config.toml
arch = "rcan"
model = "image super-resolution model"
dataset = "rendered scenes of toy objects such as cars, trees, mugs and chairs"
train_examples = 97500
image_size = 32
crop_scale_min = 1
horizontal_flip = false
task = "super_resolution"
loss = "charbonnier"
scale = 4
norm = "groupnorm"
hidden_act = "relu6"
weight_standardization = true
channel_attention = "se"
depths = [16]
kernel_size = 3
stem = "deep"
widths = [96]
init = "torch_default"
residual_init = "none"
optimizer = "muon"
muon_scale = "match_rms_adamw"
learning_rate = 0.0033
momentum = 0.95
nesterov = true
orthogonalizer = "newton_schulz_5"
adamw_lr_other_params = 0.00092
max_steps = 15400
batch_size = 64
epochs = 10.1
lr_schedule = "cosine"
final_lr_fraction = 0
warmup_steps = 3080
weight_decay = 0.1
adamw_weight_decay_other_params = 0
Rows from block 5, named by matrix and row number. Rows with one number belong to one channel. Each number is 128 + 32 x the weight over its row's rms, rounded and kept within 0 to 255. All counts start at 0. After the name is the row's rms in percent of the matrix's.
# convs0: first 3x3 conv (model.blocks.5.convs.0.weight, 96x96x3x3, standardized in use), inputs 56-63, a 3x3 kernel for each
# convs1: second 3x3 conv (model.blocks.5.convs.1.weight, 96x96x3x3, standardized in use, transposed), outputs 56-63, a 3x3 kernel for each
convs0.35 100 [114 110 104 155 148 148 100  71  71 114 137 144  57  77 128  35  71 141 129 125  98 147 149 156 153 159 166 110 126 132  48  84 118  71 101 152 111 117 128 154 146 149 168 165 155 106 145 164 131 171 164 194 224 179 147 165 141 145 153 135 117 139 150 100 117 115 113 120 113  96  68  52]
convs0.36 104 [124 117 125 137 147 153 123 142 145 129 130 139 154 156 164 122 112 122 201 129 114 215 167 146 153  96  58 103  87 118 128 150 176  93 107 118 121 118 126 130 122 125 173 168 159 154 153 142 137 151 114 125 147  82 152  99  63 163 131 102  99  89  81 142 155 153 137 132 125  76  76  79]
convs0.37 093 [ 39  34  32  53  43  41  45  35  38 119 140 131 134 151 146  88 110 142  93  61  49 109 118 127 134 168 181 139 125 120 145 142 139 180 172 171 159 163 179 113 112 126  81  82  90  52  53  53  99  99 100 179 187 187 175 177 184 143 130 129 128 103  85 165 167 150 146 140 138 144 129 137]
convs0.38 102 [116  80  80 130 113 117 103 119 139 185 178 132 156 185 137 114 172 147 132 124 139  90  83 127 110  94 138 148 177 172  68 142 179   1  68 101  98  87 117 141 124 124 150 147 155 173 199 157 106 130 113 117 121 106  86 150 145  68 120 134  54  75 104 138 127 117 131 104 112 135 103 109]
convs0.39 102 [105 121 131  68 103 127  76 138 172  34 122 138  48 129 144  80 136 146 132 146 105 142 147 102 180 183 135 113  97 120 141 115 115  99  87  82 109 123 119 142 145 129 133 128 115 146 121 111 160 133  94 166 141  79 104 155 128 126 179 142 115 161 121  77  94 122  94 101 113 161 137 123]
convs0.40 103 [ 89  95  92  76  65  43 106 106  55 172 136 112 147 133 128 108 116 111 141 153 121 119 153 158  79 141 203  96  97  83 140 133 116 118 106  88  95 134 183  85 124 159 157 164 165 120  96 100  79  86 128  53  82 123 109 126 155 127 161 196  88 116 146 125 135 116 120 114  86 156 158 126]
convs0.41 099 [156 149 144 116 109 123 118 121 146 129 117  96 136 129 127 155 137 137 151 139  98 127 111  93 162 147 140 122 111 112 117 117 117 157 138 126 110  98 101 112  97 107 123 130 141 103 118 112 122 133 140 118 108 117 176 168 168 129 114 106 144 130 114 160 174 210 118 119 163  67  55  86]
convs0.42 101 [ 95 127 132  87 128 163  95 119 158  99 126 130 113 181 219 106 146 188 149 130 108 148 112  87 166 109  73 125 124 106 138 132 117 121 125 121  95 108 158 102 108 143 124 123 147 137 107  74 149 111  81 144  99  69 137 154 204 139 145 182 136 121 147 157 109  84 151 114  88 147 119  94]
convs0.43 101 [118 105 123 149 129 137 198 161 147 177 171 160 153 163 154 143 156 135 124 105 117 147 117 118 158 143 151  98 105 184 114 114 169 121 119 152  98 103  71 143 157 138 127 149 153 186 162 136 187 122  72 170 102  57 137 140 127 139 145 123 137 147 140 174 142 138 153 134 128 123 124 127]
convs0.44 102 [176 161 138 149 162 123  94 130  98 131 134 142 146 126 119 169 152 146  93  63  21 124 120 114 149 165 200 141 109  92 133 114  98 115 125 105 112 116 128 141 150 173 116 128 142  54  49  51 130 134 123 132 141 134 102 104 127 126 127 150 118 119 129 111 131 100  65  91  81  30  62  71]
convs0.45 099 [133 171 183 135 167 173 103  89  55 148 167 165 123 154 160  52  69  97  98 102  92 112 117  91  95  92  46  94  79  75 132  98  80 129  94  66 166 127 142 141 129 148 117 116 139 190 151 138 178 121 116 169 108 117 138 104  94 163 141 135 178 157 145 144 111 136 143 105 119 161 126 130]
convs0.46 098 [120 124 100 146 152 107 183 196 140 205 152  87 187 147 105 142 109 102  94 140 177  69 103 160  55  60 102 119 162 181 126 160 165  83 105 102 201 230 210 171 187 163 152 155 114 108 128 151 101 120 131 121 110  95 180 198 214 140 157 172 123 121 109 192 156 112 207 166 118 215 177 113]
convs0.47 103 [169 146 112 176 159 106 196 157 113 161 183 159 140 167 145 158 184 157  98  98  98 139 132 144 163 127 141 142 126 119 123 105  94 138 111 109 151 161 159 141 155 147 118 128 128 111 124 127 134 129 148 149 123 147 174 144 177 169 132 167 167 118 141  80 133 175 100 138 183 139 161 188]
convs0.48 103 [ 93  99 109 107 118 113 117 132 120  88  95 117 161 139 138 175 149 132 154 170 171 138 164 188  93 110 150 178 166 173 126 126 139 106 121 141 156 169 175 150 164 173  84  94 118  96  82 142  88  77 133  41  22  84 141 125  99 133 126 115  88  96 106  97  95  78  88  85  80 112 110 107]
convs0.49 098 [117 141 148 149 182 158  74  82  48  90  83  89 116 109 130 106 119 149 169 198 214  95 121 151  54  59 100 148 177 197  91 117 145  80 100 125 103 102 111 133 116 123 145 145 158 180 218 201  87 125 155 120 144 192  98  92  91 113 124 131 123 131 134  70  86  97  83  87  92 131 128 108]
convs0.50 099 [ 85  91  82 166 178 162 151 136 106 108 115 168 119 135 189 109  88 122 122 109 117 103  60  60  72  54  59 116 103 117  92  93  84 115 115  80  80  62  65 133 118  96 128 115  83 152 117  84 117  96  68 113 100  71 161 134 117 180 130 111 152  86  90 118 132 110 132 149 121 117 149 142]
convs0.51 104 [125  94  38 184 142  77 108 107 114  98 119 119 101  90  71 167 159 133 113 124 117 102 138 113  98 135 119 152 154 189 134 121 150 106  85 106 157 121 103 123 107 112 145 154 168 115 103 125 141  93  74 191 136  97 140 107  78 135 113  92 133 117 106 131 109  88 124 119 123 131 151 190]
convs0.52 096 [ 93  86  77 123 101 103 142 115 112 104 102  78 155 146 111 161 144 103  66  76 106 110 118 125 142 144 148 154 168 147 135 148 129 103 119 120  89  75  63 138 124 108 136 128 109 125 131  94 125 132  99 146 153 135 120 124 104 135 150 135 141 166 154 136 131 146 141 123 131 159 141 139]
convs0.53 096 [215 199 205 163 152 159 127 111 112  33  62  85  67  64  94 122 104 129 133  68  66 156 139 139 127 142 150  90 118  50 135 168 107 160 185 124 167 152 155 165 155 147 113 122 122  79  26  27 206 129  90 255 219 149  83  95  47  99 110  76  83 109  89 107 137 135 118 159 154 100 145 171]
convs0.54 101 [ 92 123 127 134 141 127 158 134 106  43  74  66  72  87  32  56  86  40 108  96 105 111  97 105 126 123 144 121 130 174 134 134 174 132 126 145 169 177 155 133 153 146 121 145 161 158 113  97 143  82  52 149 114 108 161 145 163 145 138 170  90  96 138 135 119  91 137 128 105 109 113  99]
convs0.55 103 [160 189 168 168 201 183  83 101  79 172 169 125 168 177 148 150 132  77 141 165 124 109 154 174  58  93 154 141 139 141 123 134 150 126 141 130  90 139 168  89 126 130 130 169 171 147 124 107 146 142 124 113 139 129  94 115 147 107 116 146 119 113 120 149 157 125 145 145 126 117 108  84]
convs0.56 099 [157 116  79 213 157 105 193 160 126 106  99  80 132 124 101 147 111  86 145  93 111 121 106 135 103 114 180 146 108 152 115  97 144 111 131 163 112 100  89 126 119 120 147 135 144 120 131  53 118 146  51 115 144  62 107 122 110 130 134 124 104 106 106 106 125 121 114 135 125 130 169 151]
convs0.57 097 [169 127 119 162 145 107 143 135 135 166 130 140 155 129 143  86  86  99  99  98  62 112 128  71 112 127  72  89 121 147  76 102 129  89  95 113 126 175 215 132 164 189 141 133 140  88 115  65  55  93  41  45  90  46 161 160 187 101 111 141  76  97 105 136 144 101 108 130 105  83 107  97]
convs0.58 099 [119  92  56 165 147 107 198 176 146  63  94 156  95 109 178 158 151 211 159 186 174 166 169 154 145 142 120 169 157 116 109  95  85 108 101 105 142 157 168 144 151 143 118 116 108  84  91 128  75  86 152  60  84 151  74 109 124 107 111 110 136 123  92 151 125 118 160 146 151 164 171 195]
convs0.59 101 [186 153  98 195 151  83 204 161 100 156 159 148 119 127 130  91  94 121 136 126 133 118 115 131  93  99 113 149 143 163 153 129 126 139 114  98 123 128 114 136 135 134 145 137 146  49 127 192   0  95 200   0  84 194 133 120 120 128 131 140 106 120 133 149  99  59 193 153  99 214 197 135]
convs0.60 102 [115 131 159  71 101 147  52  73 114 153 139 120 113 110 107 143 146 152 126 151 175 127 108 113 181 141 134 148 157 160 177 171 167 169 163 180 111 124 146 100 116 150 127 149 172  23  27  37  92 100 118 186 201 194 114  97  80 153 143 146 140 136 161 120 140 153 106 127 135 103 117 116]
convs0.61 104 [ 84  98 134 137 100  81 153 127  86 180 147 119 149 145 139  76  59  92  98 149 175 117 138 137 146 138 118 155 129 110 169 151 122 127 132 125 139 126 126 102  92  98 130 132 139  56 103 155  60  80 132 108  92 109 138 150 138 111 129 119  66  92  89 147 143 116 156 159 134 112 130 121]
convs0.62 100 [123  96  44 163 148 134 181 179 187 113 113  63 103 109  95 122 150 154 101  60  69 110  70  84 154 143 161 134  99  93 158 129 109 114 111  92 120 108 118 127 115 106 133 121  98  83  68 102  66  77 117 100 139 181  95  81  59 128 118 108 119 112 105 173 151 124 186 164 131 214 202 179]
convs0.63 105 [143 166 167 150 177 165 134 151 132 101 145 147  88 141 172  43  88 127 119 124 178  82  83 153  77  86 176 158 138 111 189 182 164 127 129 126 102 144 161 117 151 152  94 110 101 100 115 143 102 124 139 119 124 118 132 159 147 159 166 146 169 154 138  61 111 163  76 112 168 135 153 194]
convs0.64 098 [ 55  84 115 127 119 112  84  90 110 148  76  96 175 111 136 185 162 189 177 133  97 149 124 103 144 115 104 139 102  95 161 127 128 144 116 119 107 114 106 102 115 106 104 114 110 194 119  25 210 178 100 158 155 113 174 152  87 163 147  88 152 151 114 128 101 106 123 102 110 127 108  94]
convs0.65 100 [ 91  95 119  71  69  92 105  96  75 130 102  93 162 109  84 189 162 166 133 136 115 139 188 150 105 163 110 119 159 138  83 121 128 151 157 186 173 145 123 179 157 144 157 126 116 174 214 170 119 156 114  73  87  46 114 103 145 143 145 160 149 153 155 123 130 119 116 111  98 159 126  99]
convs0.66 095 [113  87 110 124 109 121  22   0   0  85 126 121  86 117  82  47  68  39  95  53  82 114 112 169 175 179 216  66  73  93 106 106 110 137 133 118  91  88  84 104 106 113 108 135 156  50  54 121 155 116 122 255 220 173 129  88  67 147 108  79 150 120  94 144 149 146 128 136 155 122 152 169]
convs0.67 103 [ 83 102 121 123 125 119 144 130  91 105 121 117 154 175 160 159 164 130 140 138 126 114 142 155  82 147 174 104 153 117 122 173 136 127 165 126  55  73  91 119 128 147 112 109 129  88 107 131  41  71 112  22  79 114 197 153 101 165 132  99 135 133 120 142 116 123 159 123 119 172 131 113]
convs0.68 100 [163 158 146 135 132 121 147 155 163 136 154 182  86 100 137 118 132 161 130 119 100 110 128 110  76 118 129 128 123 120  87  80  71 141 147 135 132 121 110 127 136 146 111 142 164 135 125 132 131 126 130 108 127 130 168 162 157 127 147 142 116 145 138 176 159 109 156 141  86 234 222 184]
convs0.69 099 [101 122 112 159 162 144 137 128 106 138 124 103 158 147 109 176 161 129  86 110 120 124 131 155 177 146 146 173 145 107 174 164 133 114 119  87 153 156 163  89  91 101  95 111 126  93 129 107 107 138 127 138 145 154 124 145 137  87  95 106 117 111 119 132  74  16 175 119  54 174 139  83]
convs0.70 103 [184 136 130 190 154 161 136 120 138 173 138  96 133 130 122  86 104 120 147 135 117 142 149 137 137 183 163  86 100 129 118 145 136 158 182 156 154 139 119 161 135 122 127 107  91 130 128 133 173 141 128 240 208 176 166 161 163 165 162 171 145 125 117 110 140 151  79 114 134 119 138 152]
convs0.71 100 [148 162 171 130 139 138  95 112 118 115 118 145 165 150 159 203 172 148 192 156 128 199 152 102 190 141  83 174 123 122 149 111 147 135 115 168 115 116 135 118 122 140 115 124 142 105 139  94 140 153 103 213 192 114 160 149 144 124 112 115  87  85 100 115 147 166 121 163 179 112 157 177]
convs0.72 101 [121 148 148 101 135 126  60  78  57 117 120 152  98  97 143  92  95 129  97 108 154 133 133 154 125 108 110 165 148 128 134 122 105  83  87  84 120 112 109 152 155 151 164 161 157 148 183 192 112 166 199  59 123 180 164 151 150 152 137 126 147 119 102  87 120 146  89 122 154  83 120 159]
convs0.73 102 [133 137 109 109 125 130  57  76  89 129 151 183 147 158 194  94 145 203  88  97 108 118 112 111 155 140 129 154 157 151 120 119 121 114 106 119 130 129 126 159 158 157 162 168 175  63  51  70 112 100 120 160 154 184 194 191 186 164 169 172 192 202 196 199 209 214 177 180 185 124 135 134]
convs0.74 095 [122 118 111 101 126 125  65 105 122 132 158 150 130 142 133  65  59  52 150  91  75 164 113  92 152 112  83  98 102 131  91 101 136 117 103 111 130 107 100 170 125 107 162 135 117 124  87  71 157 102  37 200 130  35  93  92  78 105  95  98  82  74 105 122 117 110 134 111 109 120  85  80]
convs0.75 100 [ 45  89  45 127 195 161 130 176 157  86 101  60 124 116  79 213 212 175 153 153 137 144 122  88 141  98  73  85 144 136 125 175 158 147 205 186  81  91  96 135 138 152 153 156 165 171 186 165 130 139 133  71  79  87 193 172 166 135 123 123 109 109 124 149 187 168 141 184 183 163 203 224]
convs0.76 096 [109 130 129 120 129 121  95  92  78 123 125 107  89 110 118  85 105 129 129 126 179 147 117 138 174 151 168 185 160 149 116 110 137  70  74 123 133  85  59 181 124  69 202 155 108 145 170 141 148 152 101 159 155 105 164 118 104 184 134  92 175 134 102  60  89 128  63  84 137  89  98 131]
convs0.77 101 [123 130 146 177 160 156 203 160 153  92 109 139 125 134 150 116 123 140 175 123  72 192 148  64 204 128  23 120  88  94 136 114 134 150 123 153 125 135 130 144 157 162 111 119 139  94  92 119 104 105 132 124 110 141 130 135 138 107 125 135  97 127 154 109 129 167  91 125 169  79 118 162]
convs0.78 098 [135 170 184 110 132 139 186 159 131 115 177 190  97 107 112 154 103  87  80  64  88 110  82  59 130 110  84 118 129 176 139 176 248 159 207 255 205 116  73 221 116  65 165  96  78 131 138 112 119 104  84  62  77  96 172 125  74 182 128  80 185 147 110 108 130 150 109 128 153  98 103 128]
convs0.79 101 [126 128 136 145 137 128  87  88  81 128 151 161  98 115 138 138 142 133  53  76 128 147 137 154 185 161 169 120 135 124 142 179 190 166 198 206 156 147 162 159 165 177 125 119 130 102 143  97 120 164 123 130 171 146  88  94 107 131 122 128 209 192 183  68  80  60  81  96  91 131 142 138]
convs0.80 100 [ 89 137 145  96 142 155 128 140 142 108 146  99 136 164 143  82  96 111  74 112 168 108  84  96 126  92  56 115 133 131 156 155 139 178 167 153  73  91 108  91 112 127  97 117 134 144 187 220 142 162 213  96 125 190 138 115 129 120 101 115 141 130 132 120 130 118 105 124 116  56  90  75]
convs1.35 097 [150 167 159 117 116 113 120  94  87 132 158 197 143 146 187 118 100 121 107  99 101 115 125 129  91 119 147 138 141 126 146 148 135 129 135 135 170 150 155 179 182 197 157 153 173 120  84 100  93  89 113 104 133 163  93  75 103 102 105 135 109 120 139 157 159 145 136 123 118 113  84  89]
convs1.36 105 [129 121 124 114 102 101 101 100 101  75  87  93  99 126 127  67 110 125 107 107 107 104  83  54 113  86  47 125 140 126 135 149 134 109 130 129  90 104 108  96 123 139 131 158 158 118 115  81 145 129 112 138 124 134 174 152 150 162 124 103 141  99  50 175 166 154 145 123 104  82  81  56]
convs1.37 124 [160 143 143  81  59  89   0   0  67  97  99  75  99 114  92 122 122 104  90  95 106 122 132 158 149 165 204 106 102 103 109 108 100 112 109  98 129 151 152 149 183 173 143 165 156  94  83  84 116 139 141 166 186 173 160 124 102 146 133 140 124 111 133 125 150 146 158 130 113 168 106  81]
convs1.38 101 [124 122 131 134 125 124 140 123 104 118  86  49 135 129  93 121 154 125 119 192 200 113 149 174 119 128 134 163 149 184 212 179 198 124  94  98  84 100 126 111 130 138 117 143 146 172 161 173 131 125 142 110  72  92 108 134 148  84 120 141 103  91  98 116 132 122 114 121 128 174 153 151]
convs1.39 095 [ 83  72  97 167 159 163 202 173 157  66  91 124  90 120 144  75 122 158 104 117 142 118 110 129 139 129 158 166 137 178 142 115 137 115  86 103 155 160 168 115 121 135  83  97 118 149 117 105 176 140 130 164 127 130 147 155 202 110 113 156 120 102 107 125 142 145 144 148 161 126 127 155]
convs1.40 091 [141  97  82 157 131 155 161 163 204  77  92 102 114 135 124 131 129  96 118 129 103 140 144 137 139 132 133 105  94 134 150 141 173 166 153 143 115 109 150 152 155 166 193 198 180 120 137 165 167 168 160 147 141 149 209 221 191 148 166 165  41  70 126 150 110 125 158 145 166  96 105 129]
convs1.41 101 [118 129 126 157 165 146 100 126 124 138 140 120 134 144 121 104 125 109  78 120 112 126 155 141 173 187 173 135 126 136 129 133 127 139 156 140  70  76  74 131 124 128 117 100 103 121 133 171 148 137 148 162 134 136 145 141 137 148 133 119 187 180 178  60  93 102 103 128 117 166 172 149]
convs1.42 105 [149 115 121 141  95  77 167 107  80 111 108 142 133 130 154 149 128 142 115  85 105  86  89 129 109 141 167 139 188 158 108 162 141  92 133 135 152 185 237  86 110 164  97 101 111 139 127 129 132 143 143 145 159 149  91 157 174  48  90 108  61  76  91 199 133 162 192 105 126 192 108 109]
convs1.43 100 [126 106  80 136 113  77 116 115 100 107  92 116 120 119 134 100 109 150 125  87 126 133 102 123 176 173 160 146 137 155 125 118 150 151 136 155  36  92 152  83 133 162 147 153 125 150 144 116 131 109  69 133 113  93  99 101 124 140 136 159 149 134 146  96 116 105 134 137  98 125 125  95]
convs1.44 093 [111 117 113  92 105 113  96 105 109  78 109 122  83 111 116  62  87  86  26  71  83 122 156 167 156 174 169  97  86 107 133 121 110 149 132 107 138 131 127 123 138 151  77  89 111 164 145 164 151 117 115 191 151 134  59 118 143  99 141 138  77  88  76 123 125 138 134 154 173  93  89 105]
convs1.45 096 [136 132 169 108  92 121  93  81  96 158 142 109 120 104  83 118 130 124 133 106  91 163 135  95 155 122  66 209 165 189 187 136 147 143 112 118 181 166 106 173 170 101 160 167 121 136 135 108 104 105  77 124 126  98 157 142 104 153 131  94 145 138 118 122 127 138  99 107  90  95  96  66]
convs1.46 098 [118 108 125 134 108 100 160 136 100 126  92 105 155 121  93 170 160 127 133 138 170 123 131 160 115 117 127  58  42  62 111  83  96  87  63  68 150 155 122 114 120  88 101  96  40 151 161 181 124 121 136 154 127 120 132 154 164  71 119 147  26  83 119 106  69  41 162 106  76 217 174 143]
convs1.47 099 [118 138 157 118 109 124 141 104 113 171 127 103 123  92  81  93  89  83  44 114 171  84 139 168 134 166 176 117 137 164 130 139 153 110 116 135 154 156 137 138 142 133 107 124 116 123 117 127 133 132 134 137 145 135  89 125  87 117 131  87 121 134  94 120 116 126  93 132 176  87 118 167]
convs1.48 102 [132 133 158 118 124 141 133 136 135 111 137 100 171 192 157 162 186 173 142 109  85 181 157 128 153 123  83 146 130 150 108  79  72 129 109 107 151 182 201  94 108 106  83 100 112 127 150 143 121 126 117 160 183 184 140 130 147 121 115 139  96 111 155 141 164 175  81  81  81  90  66  58]
convs1.49 112 [ 89  92 107 103 112 141 193 186 194 140 112  94 148 139 119 153 186 177 110 165 189  88 106 124  54  35  53 101 113 121 121 142 161  93 119 149 168 146 171 113  92 109 147 137 117 117 156 158  96 129 110  82  99  79 161 140 156 124 103 134 120 103 141 181 166 162 129 148 171  72 104 152]
convs1.50 090 [101 138 167  48  79 120 142 160 166 128 127 104 143 151 137 163 196 198 166 165 196 155 151 174 158 142 171 219 211 209 165 134 139 152 116 103 132 140 138 120 136 138 181 193 167 149 157 141 126 128 105 150 149 125 159 162 167 135 152 123 119 128  99 181 160 148  96 100 116  89  99 110]
convs1.51 107 [100 123 144 171 147 127 183 184 162 172 162 182 162 133 138 153 142 174 129 143 159 131 124 144 154 147 157 134 130 125 150 143 122 159 127  75 170 165 163 169 153 135 130 143 128 141 117  95 156 126  91 157 133 104 189 151 145 182 161 168 123 146 185 169 164 163 157 140  74 150 164 120]
convs1.52 109 [158 150 144 136 128 139 195 190 193 133 139 110 122 139 113 129 142 128 100 144 177 107 134 155 116 131 122 140 101 111 155 122 124 161 140 131 163 149 123 155 143 128 153 161 166  90  96  78 108 109  91 124 113  97  66  90 107 110 132 138 139 169 173 126 116 142 132 128 140 117 124 137]
convs1.53 094 [144  91  58 197 148 105 188 172 149 145 155 159 131 127 128 111 131 141 130 147 162 127 131 142 160 149 177  92  79 131 112  94 134 149 111 120 135 143 132  96  94  88  98 115 103 106  47  44 108  88  79 159 166 152 151 146 143 204 170 134 148 117 105  75 105 136 138 161 164 136 148 127]
convs1.54 092 [153 119  98 173 145 141 158 139 140 138 156 164 161 184 175 118 131 121 156 160 152 146 152 138 172 165 149  87  93 141  90  98 147 106 103 140 118 100  71  86  82  52  86 108  92 116 127  97 130 155 120 149 183 153 156 123 110 132 100  94 131  99 101 121 102 110 128 121 135 137 117 143]
convs1.55 091 [127 129 164  77  96 116  66  93 126 154 164 133 139 138 123  90 103 141 129 159 167 119 135 137  70  85  86 111 111 148 126 128 143 151 162 173 175 160 156 172 186 190 132 132 118 130 119 152 147 104 117 152 130 136 142 134 143 134 134 155 131 143 161 164 154 136 139 134 138  47  42  77]
convs1.56 106 [151 155  94 168 155 119 193 198 184  91 154 136 102 132  95 146 164  93  59  93  66 113 119 135 137 126 193 131 131 189 130 132 176 133 125 149 138 152 146 144 162 146 119 128 114 143 145 151 164 160 132 143 130  97 132  55  78 134  48  86 146  74 101 130 141 174 150 152 165 167 159 164]
convs1.57 100 [ 99  99  98 137 120 118 160 139 136 146 114  55 161 119  43 184 153  92 152 146 127 116 118 101  90  92  81 123 120 153 150 163 205 162 156 195  77 109 144 102 129 157 113 131 143  85 113  81  97 123  94  93  92  70 188 184 200 153 120 113 142  83  49 118  99 105 149 134 120 101 106  98]
convs1.58 087 [127  90 101 144 100 114 175 131 132 102 114  87 112 156 147 104 162 167 101 117 119 118 129 119 148 156 154 116 125 169 125 132 143 137 135 138  97  76  66  83  68  44  69  74  67 159 191 208 146 165 171 149 173 174 170 176 188 136 137 151 111 117 130 177 142 146 156 135 122 154 141 112]
convs1.59 111 [130  93 124 130 128 171 154 155 165 164 131 141 139 114 126 165 157 146 181 148 142 181 138 138 185 134 124  97 147 179  88 124 147  79  98 116 169 156 145 122 110 102  80  76  80 108 139 131  83 120 104 100 115 100 159 122  88 143 126 110 140 139 140 161 111  67 190 154 115 198 181 152]
convs1.60 104 [ 83  76  61 102 111 101 133 147 149 154 119 123 158 131 134 138 142 149 146 135 123 163 127 107 211 161 145  82  66  95 103  80  98  89  87  98 167 124  94 142 131 128 115 123 125 101  84 121  88  86 108  84  77  78 136 134 135 179 162 166 178 173 183 156 121 109 165 157 155 126 125 135]
convs1.61 093 [ 93 118 123 103 123 115 174 162 110 143 170 155 123 152 164 107 107 122 144 142 136 136 143 134 121 141 137 114 109  84  76  87  59 118 124  94 129 129  90 165 148 107 148 133  94 182 179 169 147 154 164 127 141 152 147 131 151 176 133 151 183 130 140 139 134 122 140 133 128 106 113 127]
convs1.62 095 [117 116 137 112 115 153 125 140 176 108 100  98 130 120 111 161 157 155 155 169 178 165 175 189 153 150 178 194 143 170 217 186 187 207 158 135 199 173 141 143 125  91 118 135 116 111  96  83 150 154 147 167 169 155  64  70 108  83  85 115  77  82 102 135  87 120 155  91 107 134  80  86]
convs1.63 097 [144 120 129 121 102 112 162 176 201 137 129 158 130 146 168 107 138 165 176 172 213 149 128 147 164 127 130 143 153 189 128 124 145 133 135 160  96 148 138  94 135 136 137 154 125 143 150 155 160 165 186 151 163 194  95  97  79 110 112 102  57  64  86 153 163 216 129 156 234 124 180 255]
convs1.64 092 [149 123  84 141 131 130 155 162 203 130 154 152 158 158 140 114 120  90 146 137  87 162 137  92 151 157 153 143 166 156 103 116 113 107  93  70 106  94  68 127 111  79 197 187 143 111  75  66 155 112  83 190 145 110 154 107 106 153 100  91 135 103  97 133 140 148 149 151 157 154 132 127]
convs1.65 099 [166 137 100 163 141 116 119  88  69 147 139 108 150 174 140 164 206 181 143  89  96 118  79  90 166 142 125 132 120 161 190 169 177 221 192 173 114 105  85  56  60  57 109 148 170 186 148 119 187 144 120 146 132  95 152 136 117 110  93  80 111  97  70 153 139 103 137 134 105 109 132 117]
convs1.66 106 [ 82  99 108 105 127 138 187 218 220 137 137 129 165 185 167 155 188 180 119 106 121 139 127 143 175 158 156 114  73  91 128 115 124 128 103 101 108  93  95 104  89 108  70  79  99 119 109  98 119 127 129 107 132 139 194 177 201 176 155 207 153 127 167 119 118 150  99 104 133 159 158 166]
convs1.67 085 [204 192 142 180 180 131 153 185 182 159 160 156  91 121 137  88 160 203  67 105 120  74  98 109 107 119 109  97  87 102 163 123 112 171 136 119 111  85  62 169 164 149 143 186 177  95 134 184 142 172 206 136 164 164 144 148 150 148 131 104 174 157 125 169 145 126 156 157 153 141 160 154]
convs1.68 105 [ 64  59 111 115  93 108 160 143 137 112 140 157 106 121 139 136 132 129 115 117 129 120 112 143 126 118 156 212 201 203 167 157 147 166 176 156 104 139 138  94 105  91 106 112 105 140 142 124 118 127 117 143 144 127 128 133 150 153 146 155 170 159 173 117  84  69 147 129 105 226 233 205]
convs1.69 095 [164 155 136 198 165 132 197 163 135 167 109  66 124 109  67  74  98  78  98 114 101 115 132 129 131 151 155 146  80 155 139 102 163 132  99 133 122 142 182 109 143 166  63 106 104 131 130 169 132 121 151 146 102 106 136 155 124 138 153 114 168 161 122 141 136 140 166 146 121 204 156  98]
convs1.70 099 [ 48 100 129  78 124 133 102 136 123 139 121 148 136 132 173 104 105 161  87 127 121  85 123 101 114 167 132  93  83 108 114  86 103 107  95 115  81  51  71 112  91  89 144 137 119  64  76  98  92 115 123 138 175 183 119 154 185  99 131 152  55  84 103 106 122 115 122 117 119  59  53  78]
convs1.71 118 [167 138 142 133 117 114 153 154 129 123 123 148 109 107 136 116 141 168 107  98 135  95 109 150 109 141 199  94 125  96  99 118  92 109 132 107 152 153 129 175 164 136 145 120  92 140 143 158 167 141 152 167 115 115 164 160 183 174 163 164 174 143 106 138 132 118 107 105  99 122 125 113]
convs1.72 095 [141 107 140  97  90 127  75  80 105  96 105 110  74 103 135  26  90 150 113 116 121 125 111  99 156 134 133 172 174 228 112 104 157 110 103 151 157 140 157 134 105 128 115  87 100 130 125 126 130 112 125 146 129 162 192 137  84 164 122  82 131 110  88 151 182 193 107 158 195  86 144 196]
convs1.73 094 [ 81  49  80  96  77 114 148 121 152  74 107 120  48  61  65  45  54  52 106 105  85  88  78  67 125 115 133 174 162 165 120 126 143 130 125 143  65  91 107  83  95 109 125 118 129 133 136 139 135 138 130 146 151 138 125 101  70 126 103  66 125 107  93  76  84 139  85  87 129 106  89 110]
convs1.74 098 [100  93  99 101  95  98  55  82 126 138 118 106 163 142  76 127 131  79 135 133 118 125 116 107 119 123 123 117  92 148 110  92 140 126 127 150 176 197 162 122 142 147 116 123 132 114  88 104 152 102  66 144  88  32 189 179 163 167 142 123 175 148 112 163 186 199 139 156 138 147 156 118]
convs1.75 080 [134 132 139 154 156 177 186 186 196 114 104  74 146 141 116 171 192 175 150 167 171 159 175 176 159 167 157  98  73 108 111 105 130 182 149 149 178 173 136 162 172 137 100  92  87 143 139 161 144 133 157 147 129 149 144 164 168 115 141 135  83  96  97  79  69  45 131 152 139  90 112 117]
convs1.76 107 [131 160 139 107 124 109  64  87  91 134 158 159 135 138 135 100 123 149 119 110  76 131 123  71 132 103  52 133  75  62 156 117 141  96  96 137 111  95  94 167 138 124 174 155 140 157 132 104 153 133 105 139 108  76 102  92 112 105 103 104 108 120 116 114 139 152 137 120 122 145 131 137]
convs1.77 102 [ 87  84 120  99  72 106 126 107 122  83 115 129 114 109  89 149 129  59 146 171 136 152 174 134 144 145 130 129 136 143 154 174 173 177 177 148 144 118 103  84  75 109  59  78 128 109 118 147 124 123 119 150 158 144 171 145  95 216 160  92 214 142  94 139 147 177 121 144 167  67 113 111]
convs1.78 111 [ 98 126 109 120 155 130  82 108  86  83 142 161  93 140 119 115 138 103 162 143 126 137 151 147 132 176 207  97  68  23 146 118  46 163 155 113 129 121  61 126 136 109 161 168 183 117 139 136 111 177 190  80 178 214 164 146 156 156 155 143 143 155 124 147 137 118 126 133  93 127 133  94]
convs1.79 092 [186 190 196 165 165 165 115 128 126 141 129 141 125 130 138 126 141 156  84 118 106  95 106 110 122 115 135 105  76 107 129 118 135 166 156 180 130 109  88 115 100 108 117 113 149 102  99 105 161 140 136 180 150 141  80  56  82 125  93 116 146 130 179 116 140 169 150 145 153 214 187 181]
convs1.80 090 [130 156 179 118 107 133  85  75  75 118  87 105 136 103 107 188 170 154 102 151 167  63 113 140  82 107 116 192 182 173 116 115 103 135 117 110 180 181 154 136 152 149 121 167 195  95 120 129  78  90 141  66  56 115 177 138 155 120 102 158 144 138 183 118 118  81 141 160 131 113 153 146]